Rows from block 3 of the text decoder of a small image captioner, named by matrix and row number. Rows with one number belong to one neuron. Each number is 128 + 32 x the weight over its row's rms, rounded and kept within 0 to 255. All counts start at 0. Numbers have three digits each.
After each neuron's rows are labels from the 100 texts, of 14848, where the neuron reaches its highest value: "tokens" is the input token at the peak. Only what is clearly more common there than usual is listed. The data: small charts drawn from random numbers. In brackets: how many of the 100.
# fc1: MLP up (decoder.blocks.3.mlp.fc1.weight, 768x128), inputs 0-127
# fc2: MLP down (decoder.blocks.3.mlp.fc2.weight, 128x768, transposed), outputs 0-127

fc1.169:168103161126110089155087113067161129155119111039107126142157124128117204133170122200130164170179097154125135134118105082155180183138143091136176118128159074167120119115114152151112097096142152168111129054094089121151101130089096104157125115135101118155139140123205111105099167143090092108131137122124144126105096127110138104146123121246165116144171158123104073149144173108058107102118
fc2.169:120146130125181131159142136155087098181164127126084122114137164108148128110119103124115152094063079127110108071149199097112134021119082140101158155090162138115109121141090157150079122157149127098122146085118108112156119124136116130139082136132188110096171176117015174145175115124191140105143148165149145125142134147132106133123135173003106138098088136136090150132121113146149138166152
tokens: "chart" (51); "rising" (42)

fc1.523:202113137102161128078150080157215145079140128138138138123150097115155129186090062126081067167173138117132135117146130146130155121130116151130205109102143119090045155130140119118134054186103099147090143139167124192119134117130108192093158180170095135130122132127112108160158131084142110150078128140129113118121083116143148094082150086114128129182113091128128121110131189160033140146135
fc2.523:125107118130155130109129092130082159092129118104207150113154142122152128169131120117132111173132104125125137105129127131125150190105135184117138124120126156123203158113112046056217200102159094145156160140154100129135090121175060085127157072149107178123126074146117108152098141119114134118104161134116118154146154114149123119112169093148166124172066117162083020127105134139175089142187
tokens: "bubble" (100)

fc1.569:143077091102156131112079151119150136114172152118070109101116099128133075140139084094128099109141127120156203148117072113149226119147135142139141113121190120136123168124138092177156101109113161232112159132141180100142136138154108084113108085108128104155186066114181101156130124141206084115089138143138103110119075115138134090150087104115081218106142141122100122102163156184135131119137
fc2.569:169162132163145112142156071166102091149151088091196113168162136125081069129219111105136113107127114164096108130089168136142154118099219136128130129144131144138197117108150119090093161125140120139096156056144155129152103164079097145120133160102128157166118114120153114056178100119163116118141198145152093131088095131098089160107187122164105106123083107068103095155154146196150140110153
tokens: "horizontal" (100)

fc1.341:161082111148113122141112111071184148152067146150085117142136129127159100171100171141168152154118094117137105111139138129132119176133172177124189131182126155163097118144089146132094084149125118163101088054177125152127054173103131118065187062132171148136104090148180133104108154139089078116105148135128119113121109086093203125138135122186120188130128168100175183101096135120063095115134
fc2.341:145146134133128113114103114149177101143147149118121155112075175096134162146121110089147146076138140119145167105155183098092153040130147131111155129127137115137107175135117099158141149112165132094175160188115123098188116089145098133124125100130099098119107142129143136179141076141255147121074114123136011107162177083179102124140122204131088131088097128156127161134124154145126080146118
tokens: "bubble" (70); "," (30)

fc1.303:162128113170163090128128130033197129131075134097144128147135150110129131165093104094126107105165145134094118109148102146119192099125111138108142130115100085193094099180123166128127013152134097164138182091129129170125083176192156175059140127149127118173152132107136108155088114122107124114124133123119063150145156122135174122191140070086166116147137156120131134121104102197068135099140
fc2.303:097123123095123107099122146160115126133140139095098147137110122155136116188147106093120138122119134132130130082119099129091124193073127143133123121171132101138139168004182086133178170142174143110143083159120107155147086137106108124160117071108118223089117125112128131212170088149162115084145176126094173157170139159127134129146099133147138200139068113079127075119167203098105136131146
tokens: "bubble" (100)

fc1.232:080143117103151088158081117146129148129108116106129119131144084091138090153089133103137076143142181186110145136146101146196096149117045179130090122162117116058103081174137107114101149121146055155058132144109149153127126171137110167111170157135198096108113116106156135114152107114127134173148119044165124119116167173187180160114134050151138147150092191114121109149144074110152168142115
fc2.232:125151109167127156116079201168116105193137126093084128110117157158163119130170143120149119108129131183145116114134103060094151141149134102136099130095123083155116154116126107162216145121083129142128133076151177122155099086090133209135152082135054163084149162109142169192129124140132139151197098154109108134126129130096106155115060148014166103149160131131153136108155152120126124070142
tokens: "bubble" (91)

fc1.683:108118165109142143073134127121138171123138100076115185151128146097166133153121116077170102065134195131155100082130085158174125087121080130099118091149147109168099105141165112141124094158161163122119148128126094173141099111116159087121109099160212096106117127098152074029229123104123073104108138115171183157171154159118137142089122195153125111131146164092158122155111081137168132142124
fc2.683:099099089137078132176126083174077169088134135109110121109069133142123119116164139128155113182095129144111114162149111140171152226084146169119153134162103066139147155139106113125029155110141133114163096195093133106151135109102130106121163151127125140116129131100134183082135109117200132126154125099144059158127222101087077112151196157170131134126162171109147180168153125129149116137138
tokens: "," (100)

fc1.317:159123114087125115102076116077099115138139138091166128136130173076147101137143124163126086153153147094068113122121094039123191154120113150136149045153128084115070117130181104121143177191185144151127194139146116104095173147112156112103099192161160169107157151109132096133206116106105171143139177127058143096122161058111139071126124139164176128143120102133111103159142149141137119090138
fc2.317:082138140168146109116094158129078157047095141155054119152180105161126110104114110110102092134129140090133157141130101081157143167160194118145142134128139127069157092101042140100098107215156157120133121089127105185156147164170104123144142083129114113124125162165124127070111160123150135135176136117154133140170138137096129101109216081127165141126134130135126102079114238124161113092105
tokens: "bubble" (100)

fc1.251:120076197137088099137122170091094137123101188173228124054149154116180086112187117143094182130148119195155112100108171139157152093123170128192108088105101091138107163165123147129136092102162117131115132104109142106171141118170128132068089085123059129099113177134108126122113066158093141137115143104143090158146191192096109083148119112172117122124124123157109116144165135124125141134076
fc2.251:161107130083159135089104162106162108193140079149100130184077106126133103105146136127143135120165111156131169141137136097161166145107116077116110108133161135131140139084137130137204154197110128127091115138137111122128062147170065102170059139120168242061120140179097127145094152132066118119167154175154146172109113100147142106137094157099179091142078138166180144113163115148143176116134
tokens: "<end>" (80)

fc1.733:151140085112135114149108128146110103131148111073139113095142094127114117167132094169123140136132150100124141111026144076190141090120153120178136101168144102088096129113144084123152161138121106180105141143143141119142159173144151147126146115087181183091116077076100068101136127107137120154158232129064073126090121131151129113128090133120086167104121150161111203146153210162061163154093
fc2.733:098143112188105111148152118162125113151120129103122110080112086113128103158089087133111155102124154127128158123172147128101110127138189124171121104132162119120147166139056140137126097161155100137089150043165167215157192148121095130119142131127179067115129116134167150126125159118162196101124174176135080158103111177063082113153155143173120202107107123119173068170093154177141184104099
tokens: "horizontal" (49); "," (30)

fc1.304:145139124113102122128111220153122068135072126109130045114081085120116147128149139145118141115127168112158132106156119075119154128134119157130178140106145168149081109072126156122182092133151118083150112179132094146162134152181099137094151201130116123173098127102144121131145139178137197079137106151067105078106092176102110097115132128194174138102124156095167053130157082122138166143205
fc2.304:128161099201135103049161165132104132144141137137124129151150096183113089177115093199150085171122095147144134172174139125153090148154138190155165140114122123103255123115097121115118133166124111124137131083136197146089148171163150169158159144130095147102156155141114164131084138090121093162160149099150111100127180136093151114192155128114102114137124147075091144141193173131164097120162
tokens: "," (84)

fc1.501:122124195133174146075049164136151166125161088211137149160111109141129107134110127132126121116104118141135115128143123132097090126092124152120129223158154163082113124149154118165111131112117154216131113112188106111102120158092095148109111128138126135091099137138105061142200099135202131140175126033148150114105101121150112171104147121152160113116100101068110172073114114097155076084166
fc2.501:120094134057091131118136104120128119110185107081129082145133163125123102141114139102117172121098121121161123120114147139168115072136121160137161133158133110123119127094123079065179147145104122127045200220131100131165063141122077162181132210092123076193117138142164091110105085107067098157140152124137102099139139103100161125132111125174110147127138114158196114142161162052120132157173
tokens: "horizontal" (100)

fc1.495:172172174127137104101132133149166087092111141154152093198125112124115082150057181104114139152111164125117126140050125103145134154106116135117100130087132098072041141143125134127139141126147168114153138126138135122034151145131113127203124088154065092129118149151120111116084132132124100083153113158120173174118084183162132227087169117134125139120118110120112077160175136142097188105188
fc2.495:108119105146144166143153011154112107073155149128002141154147118124130116125143116139105054112141151080092128170111151114172058148130108117106129121130149179139187127127100130155188134151112132145164103053144147129136130092091130233132142161094144163097118142137051135090124077122122114141162136083110147131149141104128121134148128113124114101145090155092075131170115104124118159152127
tokens: "chart" (87); "bars" (13)

fc1.237:070210148121139130087140135129121137091077168153078094140097195120142101108039136121115118107150143153196104129179112111117105128142177131121119158137131138127053103172130114153195128127139082167081138125161114129116118140211148130132121062143136102200159134107045074136130130109153137136133129101159070093110150130181066128136129169062140137140161136130136130071151140150118124158110
fc2.237:134134131135169123121106137108122166125140109145098123118141137156128095109130150113130166173152158100141143111103140132184084139118112132109104120127110137108171152091076077151090110124130131074163099060190139096102129155125106063128091146104043140123172159114108114082152134131214142131167167184142229111133143136138110128163015111159202155094096087084139100179162139109115160132137
tokens: "horizontal" (100)

fc1.236:115098126075147092108042140110157185124162141128095185098136080106131116146176134115141101152162126108155100139220133105129082115122111112134137128129191157134077138140097176131121159157132130179089173128148199132125122161106112097116171058137096085141142145151165112183137157147123097152086128061129147135147092122110154120129119157192139119129072094166170108158106075105026136126106
fc2.236:152117125176126134099136134141062171087140144104138091119140145106097130121104100095079146125099092149115156133139134106133103136158125152199206116130120144152177114169147104055143089125146121141141092128121158098156140131108114064178131162083165054069119201117128099183150076140203074121092139144125136126112114134168096180175110129085085151161097123161170176126134222141110136149130
tokens: "bubble" (70); "," (30)

fc1.468:123216153130114160082127145124049075127128143149131111133129134124075044097112152129134164119061111138188138124107143095140132168106164166087128141084156134131098135069128146134161102155116139121145157138150095105150112095145146136073103118160067177108104156118125052124136105138193150163116099115152166103108102171129074135131155194102175145151146143189071062148154180148106132081121
fc2.468:131053120184090126105166160101172151171134109158109121153079150133204113141126099111156125163144101116128111133089142131093104069177154185159178108134137160087208102078105107124107182119131114099126036089134163127088117186174119126191123181111118141126228156138141116098108152109090102149122166125106133101144134133162106126135159131137112152097143113050119166122125134178139159123152
tokens: "horizontal" (100)

fc1.462:141157153030157180053172156128138133129094139102137099131144051102101080138087130117161138124122158184122138127169132143145131170171056203110117131060114138086091114050140086143107108134137131193100144150152138116128139122131099086154130100096134130195137125153115147144171118110165085120163118094129070108134052119139117137135123143181123128176121122103154078153171112114184114144168
fc2.462:146098151209095103154152121164127121079183121106111162097106117165143124131130140194123111155132124150122148084166111120124117083085116146150109151133119116085188061118091102152107080153059152111104108106102160114088139143168091144093129137128042128093124142159123129136118115087178086186139119117157160159062178063044098132137127124075153101127192142110124159181146165150161132119084
tokens: "," (72)

fc1.632:167109144170146123124126044108170160126061160180140131167148172143148109179137140159118112120209091084098094100085127093114113080116199103161153171133116106111056091085140097029156118194086106144138130175170126120129132109129165145143158123147150123169140113119162165075115110137088154114112106131119106117134122122145110097143167133157124095106145115134172135102052205109110166139132
fc2.632:129153111095131106024105127171119106170153141154093096073150116124141102140169111105161132115128140134162123112106134180138128182183113161163167144106112131121179141140128102142111099154118106107119130092151083109160106145100124108140096111125180121145138074138152111255139103100113137125172168131128184156123098141083168132148149148122066114161080169133056142137098129147149147129154
tokens: "chart" (64); "theme" (25)

fc1.11:133144148141097094083101117121092095115144116046137115161119129129119118170179132133150148113089170144037128138136154106131125157108126134071139107090115123147141152159107176188144141101134210129167153021060117100113113157128082172104117121142107125147134096138149128129067110195103128138153097133102152137116135161116146169112156094224165146109138149130120093166210075122137101091143
fc2.11:096139126113140119126131140126150152145134142170101071127150119159132129106102128131123107098146054150127134115179151140104157104111141125134117104131130145102120109125147138166152104161147123133078188003033039130155128110093125146118124169139169081109085116134042140158104108127248117134119152147074133094121135136125139113135122123078201106102166141180098097115104110133133131123069
tokens: "chart" (67); "middle" (25)

fc1.534:166094131070130104022151091099177149113142081134143114130159138044161146181068091107129031174166124144106111105178142153101174146134154136108112106143147127114084149149125137101123127172133136142094169139169148199139112143135119179059150181177096174128148126111112128169131125096132145117126140109125143108116127027135143105121186125138123147163094093112144112085129134145069131135130
fc2.534:121140127166111131084121118120162142036126131103113147109117130144114115161081133110128124191120126124135119121119131146126125233102142146155142140138113141135185107135173070105216164128141123141149127168124121134142120112217093060138153177131082148146099104164053109146129115135150133112137141131111131144159139168221131139105177099171147110164092127142046032120128147127122114140183
tokens: "bubble" (100)

fc1.312:112135133126191141125087118125100114081154148144091116169156157112089119133138087126110101147120105137159116097166086025105170133149127157189052157143139173097059113074112135099101120121141130198081118101133123130134150118214103147138171170122164158110123149115094080184186138155137139132192155100102124086113072153174111171133130100108098187129107152108141109120137097121122209134120
fc2.312:100165092214120156058175122190107145118097115090132182147146127150118094105136104150140113152124137114123171091108131153175068138195127087129162124098154110136122138141133119158164140149115132095104120121141178135136073108157095155084132149161104160129177090072210112090093071147115093143139197145138187134126117158085197097169157123150168117132095125119171103160091212149126118113118
tokens: "horizontal" (100)

fc1.187:146145096103167145089139155195160084143113097123107111099148119131158130105158147064125147123089101116115119147126177116119081188143134091157055060135132141117133188121118153106171094112146094099117151119162201107125142117098139120176119098158111063175102148106144115177191129084195155112152137091105030116150053151152107128064141132157108136136172127181167076135135133152141127120104
fc2.187:133122126166095087095166177167111127139129120132156117118139076121128125122107162127071131205131120130125137175153138123105141122149119159121141197120119109108185090122102141121091156086112120124085056131130155078113130164179167123132133255134123192069119149160111096177130136125111117141106086118126169146125142132073181132147120167110114119119107167108138156125189161123163086111166
tokens: "<end>" (97)